Weights of a small image captioner.
Model: encoder arch convnext, decoder layers 7.
Training: soap at rate 0.0027, 10300 steps, batches of 128.
Data: trained on drawn branching plants, 72500 training examples, 18.2 epochs.
Rows from block 5 of the image encoder of a small image captioner, named by matrix and row number. Rows with one number within an expert belong to one neuron, the router's apart. Each number is 128 + 24 x the weight over its row's rms, rounded and kept within 0 to 255. All counts start at 0. Numbers have three digits each.
Before each expert's rows are labels from the 100 images, of 14976, where the router gives the expert most weight on average: "patch colour" is the nearest of a few named colours to the mean colour under the peak. Only what is clearly more common there than usual is listed. The data: drawn branching plants. In brackets: how many of the 100.
# router: router (encoder.blocks.5.mlp.router.weight, 8x128, trained with AdamW), inputs 0-42
# up: expert up (encoder.blocks.5.mlp.up, 8x64x128), inputs 0-42
# down: expert down (encoder.blocks.5.mlp.down, 8x128x64, transposed), outputs 0-42

# expert 2
patch colour: white (61)
router.2:124151123150125144092093118126109163130145150105166122084047080110149117128146126126159167160105100123147139143119121135135099133
up.0:118128128128146110121138128128128105128091128128118128128185050083128128128128032128128128128115128128129128128128128128128128128
down.0:117128128129127128128175150128094128184128145128128128128127128073128128122128128154128128128128128130132119087112128194128154061
up.1:103128108128128128128077124146128128128110128128128128128128138128128128128128159128128128108128128128128128128128128128128128143
down.1:154175125128057128128128201128091128128165128128128128140146161181128107128128128128128128128125128128128128128128128128109095128
up.2:128155140128108126128128128024134128129128128128139128128128128129128128179123109111128183128128128128128128128128128128102128173
down.2:128120128128128136128128160128128128128128117112099128128130128128107128105127128128128128203128128128128128128130128128128128228
up.3:123090128128128128128128128128128128128128128128128128128240128128128128128128062128125128128128128128128128128128141128128128128
down.3:128128128128128128128128128128128128128128124128025128128174128128127128137128118128057128128142128128158128200128128128128128125
up.4:128128075128065128128164128121128128117124124130128116217128128128128128128128128255128081128128128128128138128128128128128138128
down.4:064122130127128128128128094128139156128128126128128128128128128128128128128033128025128128164128128128128128128128135128137128118
up.5:128128000128128128128128128128128128128128128128128128128128128128138128154128128128128128128128128182128128128128128128128128083
down.5:128128128077128128128128009163129128128128128128128128181128128128128128128128128163128204128128128128128128128128128128128128128
up.6:128128128128128128128128128128128128128128128213151128128128005127123128128128128128128128128128128128128128128128128128128128128
down.6:128128128080128128128128128128128128128128091128128128000128128128021128128128129128128128128128128128128128045128128128128128128
up.7:128128128128128128128128128128147128128128128128002128128128065128128128128191128128128128151128128128143128165128128159128128128
down.7:128128128128205128127082128128168128128128128128128128128128128128122128128128128128128128154128241112128176128128185128128204128
up.8:126165085128128128128128128082128128128132128189128128128128052128128117188093130128128187128128084128128171114128145128128128128
down.8:128128153113159128128225128128123128128128128128128128128128128190128128128128128128128128128128128243128128128128128099128128136
up.9:128128128128128081128128128128128128128163128128128128162128128128128128128142121128128200128128128128128128128128128128128128108
down.9:128134128128128128151094128128085128128128128128128128128128128128128128161128128128128128128128128208128128130128128128128128128
up.10:128128128128238128128128128128128067128128128199128128129128128128130132128128128128128128128077128128128128128128128128128030128
down.10:128127128000145128128128128128128016128128119128128128128128132128128128128128128128167100068128128128128114128128128128128128128
up.11:128128128128128128128129128128107128128128128128179116136128173128128128128172128129128128128159172128128128171128128084128128170
down.11:128128128128128128128128169088084128222128129128125128125128168128130128128128128128128133190209080128110128160132171077128128128
up.12:128128128128128128128128128051128128162056128128217128128128128128128128128128128128076128128128188128128128128128088128128012128
down.12:128128128128078128128128128028128123128128128128128128128128218128128128128128128128128128128128128128128128128128128128128128121
up.13:099128128132126128102128128128128128136128128128128128128128128128128128128099128128128177177121128128128128128128179128128128128
down.13:128121128128128128128128128093128128128128106128128128119128128128128022115128128144128128128151150128128128190128128128125128132
up.14:128129131128128128128128128128128111128128128128128128122079128128089128128128142070000128081103128128126128128128128109128038128
down.14:128128128128147128128128019128078128128128128206128226128191128128128128128128128128128128128128128128128128057128128128128128128

# expert 1
patch colour: white (44); pink (36)
router.1:120124131136150106127146121111103106163155136096146134127161171133148179109119105131134117074156115150118134118153073147131105104
up.0:102150128146192093029128128163128128109128128128094053128128128168104128128128128128128133128121128128162128128141128128120128133
down.0:128243128114100128128128128128128130128128128128127127201038180128128128128128128128128128128104128128128128128128169128128128115
up.1:141128128128128128128128128088128128088143086128165061128128128128128128128139128125128128128128128200128128147128109125140128128
down.1:127128157128128128111128128128128128128159128128127128174092128128152128128128128099127128128128128000128072120128158128128128128
up.2:128185146128128128123128128128128053128128105163173128128186128128109128149128128123128098130128128164101128117138128122128183128
down.2:104083075128089128128128128128121128128128180128152121128128128128128128128128124128128130181116128107128066128122128128190128085
up.3:128107128146222128143128128128128128132186128128128128071120110102179128128128128105128014128128128115115128128128088128128128128
down.3:128066128128055128128128128128128128128128125148128128025128128080128128128128128128128019215128128159128086139128128128128128131
up.4:128120128141128128165198128128124128128128128128199128128056128122128128162128128128128125128135128166128128128099128128128128128
down.4:128128086128128128128128128128134128128128128128128128172128128128128128128128128128128128128128128005128128080128134128128128134
up.5:127128128128128128044174128154128128128132128128128128127076128128128128128128128128128087175128052176128128128128128128128128128
down.5:128174128068128128128128128128128128128128130128128128128098091067128128128128088186128128128128028128128128128154128128128128128
up.6:067128111128110128113128128222128127128089192128164128050128047128058128128127128105128161128128128128128128111128220128130129128
down.6:128089128128000128128128128128125128128128128128135128158188128128128128128128119158128128128159116134128128128128128128128128206
up.7:128128054062205128128128128128128128128128128128128128128128128128128128128128128128141128160128128128178128128128128128128128128
down.7:128128128115128128128107128128255128128128128128128128068132128025109128128128128071128128128128128128128128128115128128128128080
up.8:091128125128128128128114128133128128128128128128128128128128124114065128128128128127083128128128128128128128128101155128128128128
down.8:128152142128126129128128188127128128128128128128128109128151128108128128129128061142128054064128093166128128128128128142128128128
up.9:128128128128118128152128128128128128195128128124128128128168128128081128128178128128145125128131128128128131128128128091148132128
down.9:128128128128128122131128136128085166128119185128128128014128128128128128106128128128128140047128128035128128128128142128128128128
up.10:128128128128128128128167128128128128128129128129128128128128128080128128128128128128128128128000128128128128128128128128128128128
down.10:128128129128000128175135128128124128128128128128128092128128128128128128128128179128128128133128128128128128128128128128128218128
up.11:128144128128196128072128128185140111050128144128086128160128128128128127128128128128156128128128128094128128057128128120108128128
down.11:128255128141053105094101128113128128128161102128128143128110128128128114128128126128128128128133128128128135118128128128128128057
up.12:113128096166128128128110128089128128031157128131191128128128128093128128128128128128128128146128128128128127128128128128128128128
down.12:143167128128135128128128128128128128128128128128128128136128128128180128128128128115128052128128128128188128128128128128128128128
up.13:134062128128086128128128128128128128128128128128202128128128128128128118128128128128128128128067130128121085128128128128038128128
down.13:128128128128127128151128128128128075128128132128128128128128102128128178128128128128128128128128128069116128128128128128128128128
up.14:131203102128128128128128128128128128128087128128162128128160128128128128116128128101128128151164128128115128128128128128128128123
down.14:128128128128128128128138128128128128128128128119128128126128128128128128128128128128101128128128128152128128034128128175151128128

# expert 0
patch colour: brown (90)
router.0:099132139145152121092102109130154180093132141123118123169149125100090105140118168108101156134144122123176121097115165136105127136
up.0:128092169128128128128128128128128128128128128128128128128217131128121054000128128128128128128128128128159128128165128128128151126
down.0:128128162128128179088128128128128088128128128055128128128128128086209128128128128128128128128128184128128128128163125128128128000
up.1:129128131128128102128128168171153128128115135128128128128167122154185128128128128090128128128044168133128128128128128128082128128
down.1:128128125128128053128128128128002128128100091200128128128181061128148200128128128128128168128128128129128128128128128128128128128
up.2:143128175105128128128128128128128146128149128172128128128128128128228128128128128086128128128128128160128128128128083128128083071
down.2:128128127128128128128128069128146128128120128128128128128128128075128211145128128128128128049128128128128128111128128128157045128
up.3:128077128196129128128128128128125098062128128128189128125046128129128128237128128128128128128120099128128128128125128128128064128
down.3:128160128128222128136129128129128128128154089112148128128076040101159128128128128128125178068111128128128128128128165128100128128
up.4:128127128128128059128128081220128128082128128128128128128128175128138097128128128128128128128160128128128128098128128128086128128
down.4:114084133130168159128128128128128128158128128128128126128128128128181128128075206128110082128126128128128128128128128148141128076
up.5:128117128128140128128128128128162089104128128128128128128128128128128128154128138165128123128128128128141128128157128128128128128
down.5:156128128128198128128128139128128201128128128128128128140145128178128128128166128128128221106128128134128127128090133128127128128
up.6:128057238128128093128207128128093128058132128128128128105128128151128089128146128171128128128128097128127128128153128121128128128
down.6:128114128128128128128074040128128128128111128140128128128176128076128128128078128128184128128063128128128128128128128152128128128
up.7:128128128128182128140128128128235128165128128128140128128128055128111033129128128128128128128148128128128128128128148161128128128
down.7:176117165128128128128128162150131128128128106128128128167128128128128128128128119128128128077092128172128133128128128063149128128
up.8:128128128128107128128128128128128128128128128128128128128128128128128128128128128128128128128128128128128128128128128128128134128
down.8:128113128128128128115128128128128228128128177105128128128090128128198128128079128128094128151182142128099128128128128128128141128
up.9:204150128128128128125128128128139128128128128128130130128128128128151128128163174128128128128128128128127128121128090128128128134
down.9:128122102128084128128128198128128128128128128128128099155133128125149096151128128128128128128128128128128166128128128095128128161
up.10:127128128128116128125128128190128093128128125122128112128128128236128159128083128128128128128128128128065128113128128128128128172
down.10:198128128128128186128128170130128128128128128108143128128128128128125128084128180126128128128128108128168128128102118128128128204
up.11:128128128128083128128162128056115128128128136128128128128128128128128128128128128210128128128194162128119128128128176128128128079
down.11:128126128128128128128128060128132128128128128128128128128128128128128128128128128195128128128128128128128128118127128128144128128
up.12:128128128128174174128110128128128128128161128051155046128128128128128128056073129092128128128215128126128128128128128128128128128
down.12:141137128128088151128144128128128089160141128128128128128128128156128113128128157128128106128128128128128198128128128093128128123
up.13:128205128128128128128084128128128128128128128128128128128109128128128128235128128108128128128128128128128128125128192128081128128
down.13:128214128128128128128189128153128088143128128128128128128128128128128130128128132128064128211129128128128128128128097128128128153
up.14:128128094139120132122126128128128120128128089128157128128128109128116194128049128128128128128128128128128128128128122128128194128
down.14:130128128128084128128145128128128128138216128128128128128128128128187128128128177128128128128128067128128130128128128128134128120

# expert 7
patch colour: cyan (44)
router.7:140152179118142141141126117114101140107134105123121149113142090134148170153189119121136157106100102081129150106108128115124124106
up.0:128128128128128128128151193128128128128128134128116128000128128084128128128128175128140128128120128022128128134128142128128128128
down.0:128100128128212128130128128128128128128128128128128144128128128128128128125102067128128194128130128128128128131128128175128128128
up.1:128132128128128128128128128130128105128180128128101128000128128127171128120136163145123128128128149128128128128128125128128128128
down.1:128128091128129128128113138189128142128121128109128128127058128128128128128128128137128128130128104128147128128128128168128187128
up.2:128128128128255128128128128128128128128128128128128128128128128128128128128128128128128128128128128128128128128128128128128128128
down.2:128128128118128128128128128128128128128128128128128128000128128128128128128128128128128128128128128128128128128128128128128128128
up.3:047130128129184128101128121128128138138128153151089066133177128128128123128128128128122170128127159128128128128104128128128072128
down.3:094093128080128128132128130128128128138128128128128124128176128128169123090128137184128128128128128131108128128128128131130128058
up.4:128128128128128128128128128128128128128128128128128128128128128128128128128128128128128128128128128128128128128128128128128128128
down.4:128128128128128039128138128128128128128128128128128128128128128128128128128128128128128128157128128128128128128128128128128128255
up.5:148128128128126128128128128128128128155051128130128128128128128149131089086128128125125186129128128097128128164128128128128124128
down.5:128128128136230166128128126128128131128128008132128115128128128128132128128128128128168128124128128041135079125128128120109128128
up.6:165128128128007128147139150090128128128128128128128128128128128128128128128128128144128136139128128106128128128128128128127128128
down.6:128117128128128128128125210128128128128128127128128128125143128128181128128128128128128128128128128128126128128128128128128128128
up.7:128128128169128128128128128128025128128128128128128128128128130131128128129128128128128128128128128206128128128128128128128128128
down.7:128128128128128128128128128128128128128128128129128128128128129128128128128128201128128128128128161128128128128128126128128128128
up.8:128128094128026128128125128128160128073128128133185132128095122128137210157184128104203128128145128128157127128128148128109077128
down.8:128128128128128139128128128086128154128128128128128128128210128128128102128128134128118128128128128128102128135128128128128128146
up.9:128128159128128128128128128128128128128128128128128128128128128128128128128128128138128128128128128128127128128128128128195128128
down.9:128128128128128128106129128128128128120128128074128128128098105128128128128128128128135128005128128128128128128128128128128128128
up.10:128128128128128048128075128128138128128128126128128208128128128128127128128033128128128128128199075128128127128128128128128127128
down.10:128173127128128128128128128128128181128128112128106127042128128126128128128128255128128124128128023133128128123128128128128079128
up.11:128120130128128128242128128127128128141072128130128128127128200128128128152128155102094128128128128128128128128128128128128239128
down.11:128128193120128129128149111128139128128123128128128135128045128128134123128113128129128128128128128182128128128128128128128128128
up.12:128128128128182128078173128126128046127128134076128119101128128128128128128128128127128128128128000128128128128128128128128119128
down.12:128119128128128051128090128130128000128128183128128128128128128138080128128125128128128128128128128088128150131128128128128128217
up.13:128128170147128128128128128128128128128128128128171128128128128128128204128128128128128128128128128127128128180152128128128128128
down.13:128128128128128128128128128128128136128123128128128128190128128128128128128128128128130129125128128201128128128128128128128128128
up.14:115128167133178128073153128121128128130108128157128128128128128114128128191128128230128128128101128128128128128128128128128140128
down.14:128196123128128137128128131117128128132128128128124128128128128081134128128233128128128116128128159141134128128128128127128127128